From a checkpoint of a small contrastive audio-text model: soap at rate 0.0031, 26.1 epochs.
Rows from block 2 of the audio encoder of a small contrastive audio-text model, named by matrix and row number. Rows with one number belong to one channel. Each number is 50 + 12 x the weight over its row's rms, rounded and kept within 0 to 99. All counts start at 0.
Before each channel's rows are labels from the 100 clips, of 14976, where the channel reaches its highest value: "loudest band" is the band of the loudest frequency at the time of the peak; "top examples" is what is common among them. Only what is clearly more common there than usual is listed. The data: Morse code for random letters and digits, with fading, noise and interfering tones.
# convs0: first width-11 conv (encoder.blocks.2.convs.0.weight, 192x192x11, each kernel summed), inputs 96-191
# convs1: second width-11 conv (encoder.blocks.2.convs.1.weight, 192x192x11, transposed, each kernel summed), outputs 96-191

loudest band: 1000 to 2000 Hz
top examples: interfering tone
convs0.159:63 81 31 13 46 73 64 31 35 68 39 42 67 41 39 47 58 61 42 51 48 43 53 42 40 46 54 55 39 61 56 36 80 36 50 45 39 69 61 56 54 44 47 60 37 31 56 63 55 50 45 41 50 43 52 41 58 49 51 47 43 63 51 36 47 39 52 53 49 34 53 49 41 47 62 55 64 48 59 34 48 46 49 61 33 38 34 75 43 41 61 49 47 48 47 38
convs1.159:53 60 64 67 54 68 51 53 38 54 41 57 45 66 63 37 59 66 54 27 54 47 54 69 55 37 51 39 37 61 57 55 67 49 46 46 61 13 46 62 55 42 52 86 55 61 47 38 53 65 51 54 29 43 23 60 44 40 42 29 42 65 34 49 52 53 54 58 57 60 52 55 48 28 34 56 58 58 54 47 58 50 43 44 51 55 66 58 27 56 43 65 58 55 47 47

loudest band: 4000 to 8000 Hz
top examples: white noise; pink noise
convs0.91:49 35 43 57 65 59 53 59 49 40 62 28 75 38 46 45 55 36 64 39 73 59 31 43 50 70 38 44 69 61 37 72 70 55 48 47 55 52 44 59 54 62 35 52 45 79 55 41 35 60 84 38 48 73 28 44 37 33 55 52 40 44 31 47 24 42 61 41 38 55 49 66 93 50 48 55 40 52 70 69 61 57 40 65 52 47 48 55 47 72 33 63 52 50 47 54
convs1.91:62 29 54 57 64 62 65 53 40 50 53 47 48 44 66 44 59 52 30 49 55 39 41 49 66 39 36 43 38 53 55 53 81 66 65 71 65 42 47 39 50 59 11 71 62 58 59 53 60 40 75 37 39 52 50 71 49 42 37 77 42 45 60 36 56 57 42 52 47 21 54 43 52 48 63 53 69 33 41 47 51 56 69 59 41 55 60 43 54 65 64 43 38 69 35 47

loudest band: 250 to 500 Hz
top examples: speed: fast; tone: low; white noise
convs0.171:53 47 76 63 34 40 56 48 46 57 47 59 55 64 55 31 58 44 41 56 47 49 40 42 53 63 37 53 46 31 52 55 38 37 50 53 50 56 50 20 53 40 45 40 66 69 48 71 54 54 47 50 63 59 60 39 64 60 51 61 36 43 43 53 42 47 58 41 58 53 53 41 36 38 58 51 31 43 34 55 52 50 42 57 70 46 67 45 57 81 61 65 43 30 57 59
convs1.171:48 69 52 33 55 63 47 60 52 60 42 42 40 44 38 22 60 47 46 52 61 45 40 64 51 54 41 57 32 44 51 65 66 36 46 48 62 48 48 59 42 59 57 37 38 47 23 63 73 44 25 50 50 50 52 53 37 61 50 54 59 67 21 61 61 66 46 62 41 60 50 60 45 33 30 45 64 47 69 44 60 54 71 61 60 50 63 44 55 42 46 59 42 48 53 27

loudest band: 1000 to 2000 Hz
top examples: tone: high
convs0.110:42 37 59 72 59 38 55 43 68 53 58 42 35 51 50 33 54 67 56 61 51 51 44 39 69 29 31 44 63 59 53 56 52 20 52 61 62 61 46 53 20 37 40 42 40 48 51 47 53 47 73 53 68 58 58 56 34 67 72 35 61 37 72 64 63 39 50 50 60 43 19 73 51 70 54 48 52 49 69 54 63 44 41 53 51 48 36 73 50 53 52 42 43 51 39 55
convs1.110:36 42 59 53 57 47 44 55 24 60 74 47 29 80 22 52 32 56 27 47 43 40 42 57 68 61 74 46 49 41 29 44 38 11 36 71 42 44 70 44 37 50 73 33 41 61 49 28 57 74 46 47 66 71 48 48 46 40 55 69 56 19 46 55 39 60 59 45 46 46 66 37 55 55 58 53 48 46 54 55 24 53 51 67 32 51 46 41 36 61 60 50 42 78 40 47

loudest band: 4000 to 8000 Hz
top examples: white noise
convs0.187:58 58 48 28 30 44 48 31 41 46 37 65 68 65 58 26 66 40 29 47 85 51 57 44 49 50 33 46 51 61 55 41 58 71 35 59 49 37 58 66 46 52 61 54 49 53 59 58 58 61 54 57 69 59 37 34 44 54 47 34 39 37 76 52 46 55 64 42 44 45 79 35 62 28 47 36 56 64 39 38 57 60 30 38 48 81 35 69 51 55 40 46 43 41 56 72
convs1.187:45 70 28 58 48 57 55 31 59 37 29 63 58 58 64 78 60 45 35 56 40 36 47 63 28 37 58 41 36 47 56 37 60 99 50 60 45 62 45 49 62 36 54 52 68 37 58 58 45 76 46 46 62 29 58 64 63 32 68 51 48 48 59 43 61 49 51 51 46 59 38 67 36 54 33 39 51 55 26 44 63 58 77 46 57 38 71 60 50 68 54 59 55 49 41 51

loudest band: 250 to 500 Hz
top examples: tone: low
convs0.124:56 69 40 48 54 26 56 35 37 43 50 38 44 66 54 62 48 44 61 50 47 67 55 49 51 49 35 49 67 49 61 62 57 73 54 49 44 50 59 54 62 29 42 38 52 66 42 34 50 34 46 41 56 74 46 45 71 54 75 55 45 46 47 55 90 55 47 51 42 53 47 56 32 43 45 48 33 49 38 49 38 76 36 39 49 45 56 44 57 46 44 67 49 61 59 56
convs1.124:49 61 46 59 60 28 62 39 64 35 77 43 46 46 56 58 49 44 47 35 58 29 47 56 53 40 53 68 52 51 60 38 28 64 54 43 48 46 58 38 28 51 55 58 69 45 27 45 82 27 56 56 53 65 34 64 34 24 45 45 51 30 51 30 53 54 52 22 40 69 69 46 63 46 46 49 24 43 43 53 47 50 41 55 31 64 46 55 76 22 50 61 59 57 48 50

loudest band: 1000 to 2000 Hz
top examples: tone: high
convs0.27:50 71 39 41 44 52 66 69 57 49 38 35 47 56 59 47 36 25 58 45 53 49 49 73 50 48 45 67 53 70 58 40 46 61 51 75 66 44 51 55 37 48 71 54 60 65 49 66 72 72 63 48 46 43 41 72 47 46 61 45 43 48 63 48 69 45 53 52 60 40 53 32 58 27 44 44 28 61 52 73 56 35 51 59 53 63 42 45 26 44 41 60 61 48 47 57
convs1.27:62 66 40 34 38 67 24 47 64 44 49 57 38 46 57 49 64 26 50 55 39 59 54 48 37 55 54 52 40 50 54 55 62 58 37 50 63 71 29 58 57 51 56 82 61 50 50 42 70 77 48 74 44 52 46 67 55 41 68 39 46 46 52 40 60 57 50 35 51 69 44 46 67 45 55 78 67 61 42 66 44 59 40 44 62 56 39 53 21 53 54 44 29 47 39 42

loudest band: 250 to 500 Hz
top examples: tone: low; pink noise
convs0.88:62 46 50 77 50 63 54 50 37 36 80 45 46 79 61 38 53 70 56 37 45 50 44 49 69 44 48 71 48 49 60 43 33 55 38 60 41 41 54 57 58 59 55 67 46 48 49 55 50 50 58 67 47 82 32 37 47 57 55 44 55 25 45 44 38 26 60 58 89 54 59 57 55 57 50 60 57 60 42 54 53 44 30 63 50 43 52 42 58 44 42 47 52 18 43 37
convs1.88:58 74 37 53 65 82 54 50 45 56 74 55 44 39 63 36 50 54 67 47 47 21 55 46 53 70 45 72 49 58 71 60 57 53 52 60 48 64 45 51 33 57 43 38 38 64 55 46 56 49 53 48 44 44 60 50 39 60 43 44 68 68 54 17 59 59 50 73 58 37 21 50 52 43 52 57 73 34 47 45 31 55 43 64 64 61 53 49 62 62 18 37 50 39 73 39

loudest band: 1000 to 2000 Hz; 2000 to 4000 Hz
top examples: tone: high; thin (high-pass)
convs0.81:44 29 39 52 56 54 47 54 44 54 62 64 64 38 35 39 62 35 45 49 30 32 73 63 55 40 49 54 85 39 42 37 58 40 42 42 71 40 40 70 70 72 56 63 58 55 56 53 32 58 37 52 54 44 29 34 27 52 44 56 56 58 50 24 56 57 34 49 40 35 49 55 47 67 53 55 61 44 46 41 51 44 66 45 44 73 40 39 54 36 30 48 48 44 59 45
convs1.81:42 29 42 50 51 33 51 63 43 62 24 60 54 47 42 72 41 19 69 58 65 62 61 44 51 56 54 49 50 55 52 37 47 35 60 49 35 60 41 32 47 50 52 56 16 61 51 42 15 38 52 52 77 50 53 58 51 46 47 32 37 67 55 46 65 29 59 50 45 36 38 54 72 63 64 51 47 29 64 56 31 47 45 56 38 58 52 41 58 56 62 56 43 37 50 60

loudest band: 1000 to 2000 Hz
top examples: muffled (low-pass)
convs0.58:35 43 75 45 41 60 53 48 38 35 58 57 50 42 63 68 56 40 39 49 45 61 53 51 62 53 50 21 46 63 51 52 50 55 25 62 39 48 28 56 42 47 43 47 50 60 62 51 57 29 53 40 55 41 50 62 20 44 51 39 68 53 54 27 53 60 60 51 39 45 59 53 44 39 58 45 61 25 40 57 58 66 44 66 37 45 44 63 60 54 46 58 37 55 48 43
convs1.58:61 30 69 68 60 43 51 36 46 40 43 56 57 52 45 47 48 49 44 52 58 47 58 55 53 50 34 29 47 54 54 44 51 18 57 52 53 68 50 56 40 53 55 17 49 61 69 46 38 27 63 64 43 40 38 58 44 47 34 58 43 71 36 61 70 55 54 37 58 21 20 48 47 47 50 53 02 52 60 52 52 50 41 50 57 54 49 45 45 26 49 32 73 34 49 50

loudest band: 4000 to 8000 Hz
top examples: white noise
convs0.106:59 40 67 55 41 57 59 59 45 32 23 43 60 47 46 52 50 52 28 54 56 41 56 41 54 46 51 61 61 39 55 72 36 48 58 51 42 49 51 65 66 56 18 62 60 54 42 38 41 59 60 51 49 45 46 43 52 60 61 50 47 49 44 50 67 66 52 65 69 51 38 49 41 31 61 82 53 52 71 36 44 53 52 49 56 45 65 33 39 53 63 38 50 45 49 65
convs1.106:32 52 64 47 49 37 50 49 51 53 16 45 58 38 61 51 53 47 27 53 28 35 36 54 52 33 50 72 37 58 44 61 52 64 64 59 46 51 33 50 59 56 49 34 32 43 69 51 69 33 41 44 38 43 57 40 50 45 63 50 54 60 62 51 64 68 55 57 53 33 53 36 45 59 51 62 57 59 45 59 49 62 54 62 71 53 40 47 41 52 50 67 43 28 68 60

loudest band: 1000 to 2000 Hz
top examples: tone: high; pink noise
convs0.113:48 61 57 35 38 56 59 26 38 41 61 48 67 52 42 64 54 57 45 61 69 35 54 57 67 56 44 62 51 62 42 48 41 31 41 59 36 62 30 55 41 53 59 67 59 63 42 46 66 50 63 40 34 57 34 35 52 74 47 47 63 39 66 55 80 44 32 47 65 47 53 59 30 51 22 83 66 61 56 43 51 61 45 37 58 66 60 54 59 32 52 35 44 52 64 41
convs1.113:46 66 61 41 48 53 61 36 44 42 58 57 60 68 53 58 35 62 50 33 55 30 55 43 56 40 51 37 39 45 47 37 24 58 44 62 49 41 43 53 43 52 51 81 28 62 53 65 60 56 50 65 37 64 50 44 46 64 38 47 50 50 47 15 31 71 53 39 56 47 69 51 50 60 59 56 47 25 52 56 41 61 36 49 40 60 54 61 47 62 38 52 53 54 53 47

loudest band: 250 to 500 Hz
top examples: tone: low; speed: slow; mains hum
convs0.53:70 43 28 45 38 54 43 36 42 70 61 58 31 56 51 63 31 54 39 54 53 53 42 48 54 60 54 44 44 58 33 45 65 49 49 58 54 56 43 77 48 54 66 50 45 38 50 53 58 52 52 44 52 59 40 45 37 39 49 43 36 49 45 43 66 76 31 69 68 40 33 63 58 66 44 41 65 66 55 65 27 36 36 47 48 38 52 70 45 46 24 42 45 35 47 60
convs1.53:46 35 56 37 40 74 43 44 52 40 30 45 63 66 32 63 33 55 74 44 52 45 46 28 58 49 41 49 65 62 60 50 33 23 38 46 49 61 39 45 44 56 54 34 53 56 53 52 65 45 54 71 43 54 16 36 62 51 33 51 52 34 48 56 50 40 52 55 51 46 51 52 51 53 55 42 55 59 46 82 55 42 52 38 56 47 48 42 41 40 57 51 34 56 42 37

loudest band: 4000 to 8000 Hz
top examples: white noise; thin (high-pass)
convs0.24:48 55 53 55 48 36 62 55 42 64 26 39 63 52 35 43 40 68 49 56 39 35 58 36 65 47 41 54 62 39 52 36 45 66 50 64 76 72 40 39 49 27 54 32 38 65 63 43 38 38 67 55 66 31 54 44 46 51 69 45 35 38 35 59 28 31 58 47 48 42 44 46 97 59 30 38 41 81 60 60 42 48 56 36 47 61 29 50 50 59 57 58 56 58 37 39
convs1.24:48 64 58 62 60 63 51 42 45 57 53 54 56 47 60 44 66 53 35 64 55 60 46 58 44 20 53 53 31 41 59 37 75 57 56 56 50 54 35 49 55 31 24 60 56 58 81 63 67 40 66 43 40 36 50 54 66 59 67 79 38 38 51 45 44 38 37 49 55 48 44 42 37 37 49 37 52 68 51 54 61 59 48 66 70 49 50 50 61 32 34 41 65 40 53 72